Weights of a small audio captioner.
Model: 14.2M parameters, waveform 16khz input, encoder arch conformer, encoder norm layernorm_no_bias, encoder moe soft, encoder num experts 4, encoder layers 8, encoder width 128, decoder width 256, decoder layers 12, decoder norm layernorm, decoder activation swiglu.
Training: muon at rate 0.004, 5000 steps.
Rows from block 3 of the audio encoder of a small audio captioner, named by matrix and row number. Rows with one number within an expert belong to one neuron, the router's apart. Each number is 128 + 32 x the weight over its row's rms, rounded and kept within 0 to 255. All counts start at 0. Numbers have three digits each. After the name is the row's rms in percent of the matrix's.
Before each expert's rows are labels from the 100 clips, of 14976, where the router gives the expert most weight on average: "responds to" is what is common among them. Only what is clearly more common there than usual is listed. The data: synthesised sound scenes: up to three everyday sounds over a background.
# router: slot weights (encoder.blocks.3.mlp.router.weight, 8x128, trained with AdamW), inputs 32-63
# up: expert up (encoder.blocks.3.mlp.up, 4x64x128), inputs 32-63
# down: expert down (encoder.blocks.3.mlp.down, 4x128x64, transposed), outputs 32-63

# expert 0
responds to: creak; crying baby
router.0 103:149077122120122160146098178056135128197168145192153123078118119089089146119123100154074158129075
router.1 103:096139085116130092122106144089131181112124111140170140125111198114102109139082179145147144144099
up.0 093:149141160119117119111126121114107166102110104118186185141148161128122137112165087117164090042063
down.0 093:076131103109160128158126131141162098128171131123070108163127058142125125167128109152149151174240
up.1 092:073125140105076067115126130114081128028113154150145140113073088152123190116176176089119119121156
down.1 091:211063127164138094157075136106074094220114118133101106162132150136106122136118144164154157105157
up.2 098:144131152178052070143173075139154147140120117148151162137162127127122150092133118152148119161144
down.2 106:131140102131209190147115188098133096147130141141160132114152165108135107158104133160125112095090
up.3 095:122115133097127030144084147088141102041203156151143088099107133127113113186163167097147138128194
down.3 092:115080143116150124166161130164093176137060108088116130139149139126124127133113126094108034108012
up.4 101:122112110048106120130154120151153113101141137089079141085135133141163082075133086109128133128144
down.4 097:169128128209122155102132135119112149146106092104183115171094103126070145158126134167175090123151
up.5 095:125104072077180125131154178102137113130151135135142140143148179138116060152164079148096119148149
down.5 093:135152146140127138089082095160136125197129157149168130132113100148150160124086112082153122108099
up.6 098:161097118124099105143124141107156188173137138113118078172120112192129108178161138143172076082089
down.6 101:130069167115175146108145096157052098051124092127163129155079180105175137112099165141080148124125

# expert 1
responds to: number of sounds: 1; background: none; door slam; first sound: door slam
router.2 103:094097151079178118104140099170102108177100122119096156114172122123144118112141075174090136117093
router.3 107:130115144109190155126095164149115086223102150134061115115163123128113138116149083171102132154126
up.0 098:181144151144118092205122175097083117089121146139109161113114129073152177192154186158131188151175
down.0 104:143065117158146132175110108048119114156116083134117117138132167205099118053145100146138091078046
up.1 092:131106167106087092122167183174155160131096060085128142111107134149131059097102165137132134145100
down.1 096:102087149070102100090131172120165104096143133096068096158162090107142147167132106132113172108172
up.2 104:114141168118109065107083099113139140081189072094150120101121193132164059173136127170118155158209
down.2 113:155168077152147186178134140124129114217112153161079106150124097087073147127115051071079136129045
up.3 099:138074175121162064187148127063142113103175156101131132082141139069084147090109129169161133116136
down.3 098:102118118120137135073093088137168178096140085129140082094128140123090077098088101191114141161139
up.4 092:118131175113102068128138154130203106077164113096134113096137157138132124126119126030093107165090
down.4 091:158148110074150145099096086128188118161126132144133177131117089141122140096105104173114143136110
up.5 107:122148114104168129109077142074144136144121133110141107139074123142123090168113111091124170129109
down.5 106:088139120142086122140145131123066035100143116159124160101154103122156149125060086148151125092106
up.6 102:082083128139187104125124087130102119077132132122137144190079111125204069124114162090168160136168
down.6 098:212131160120123120152133171096151145138103179144120075121179134126085201139149110155159125137059

# expert 2
responds to: clipping; text has "clipped"; drum roll
router.4 095:098137103077131110047115124126209112115121093097184145075129205081135094128117120147166105155194
router.5 103:112123093108124112032120126111189083130152092149204129054145204101110095158105130126147100147153
up.0 095:095058115181218099095126171104122094163157136100159141136156157113140145147120161125168149132104
down.0 095:116108127133070141175207137109109093133114115131174093144147056109094086157190076124180114110117
up.1 107:153131108138093160145112168129105112108119139135063170146108137166108122142087153124120144164134
down.1 107:121106143152155132094103135128180126124107108151136122094179181112124156125124129119168166117124
up.2 094:168123118080128123133123120109152077156131120112137145182123153115144103118147075170093088161104
down.2 097:159093165160120101108123109127105149067081116132109054091127148120145099170180162078122171105119
up.3 097:102083133126138105139091123134175133112146165104142138124099137057137170207059125131134104082162
down.3 094:207146132139106108120111131120086087156108079114094142124156145141157102089175147082147148125091
up.4 094:166131153092119095161159123110143162113150160131146145093110171184052173119113079119157157138175
down.4 110:131164121110153117145155062135081104129090090112152116080142128144162092100095105207117126127105
up.5 099:178050119092084147127150148133158125161107155121132143149080139089129206120180099087166125108078
down.5 101:129197140142162093167117153186093128110132128126183096075145195135110072115149177171095115112166
up.6 094:109102072123131134097111131176095196168166126146128122063188116130143105194079139174127076098163
down.6 096:132115133135064132155184140118139063145131129144133168136118124157169136073095100119153212112110

# expert 3
responds to: siren; crying baby
router.6 101:059115088093149095000109091120145096099159103094140151146135179153155131177124122163155097127152
router.7 084:161108080062088145074122135133147096134135106148135167077128163106187118115122134145172090132145
up.0 090:109186138120140120167171143157173124131137117161134099114128150088138086080157159087166173160135
down.0 097:100119149180123074117086148142091146153106093126113144143178173109163125170148167128105084109097
up.1 096:078108122072120100080115122138133113151158097107121137159118159150103105085179113153125101092106
down.1 102:143077125149161164145143091176129123135177145136101130100139118134106125143085109047091124171084
up.2 106:140132103154071167187131119116163100150102136171068074172119144145088095088087161139176135162145
down.2 102:138126192147133079101146133131056142159124134114128186082131142104161089167130097075111102132084
up.3 093:083142158107095160134126139180116155144093149138110165197077120168100178117132120056149151188114
down.3 101:173143142149141178124126120102114102139177108132107079087166193168132120102119153158108074064100
up.4 097:119110129125177154112139177182184129136156135093109130117092112132153182158099118110113131126104
down.4 100:141164103116132083138097112117111157100131127131117132080159099047147102067183119131137107166117
up.5 095:165177153159141109102093141150205152102112106140035133113139108077158149172109076138082169140123
down.5 091:120103091172132083124101115146073062133093109110132135099107149128099117092218139113156155169171
up.6 098:115144086151153093152096126129126131118115118151101125150086118083128133136061172156149171092108
down.6 107:169166158131106164148126151069103117118142125136116155119102133198079144138135094143136128138119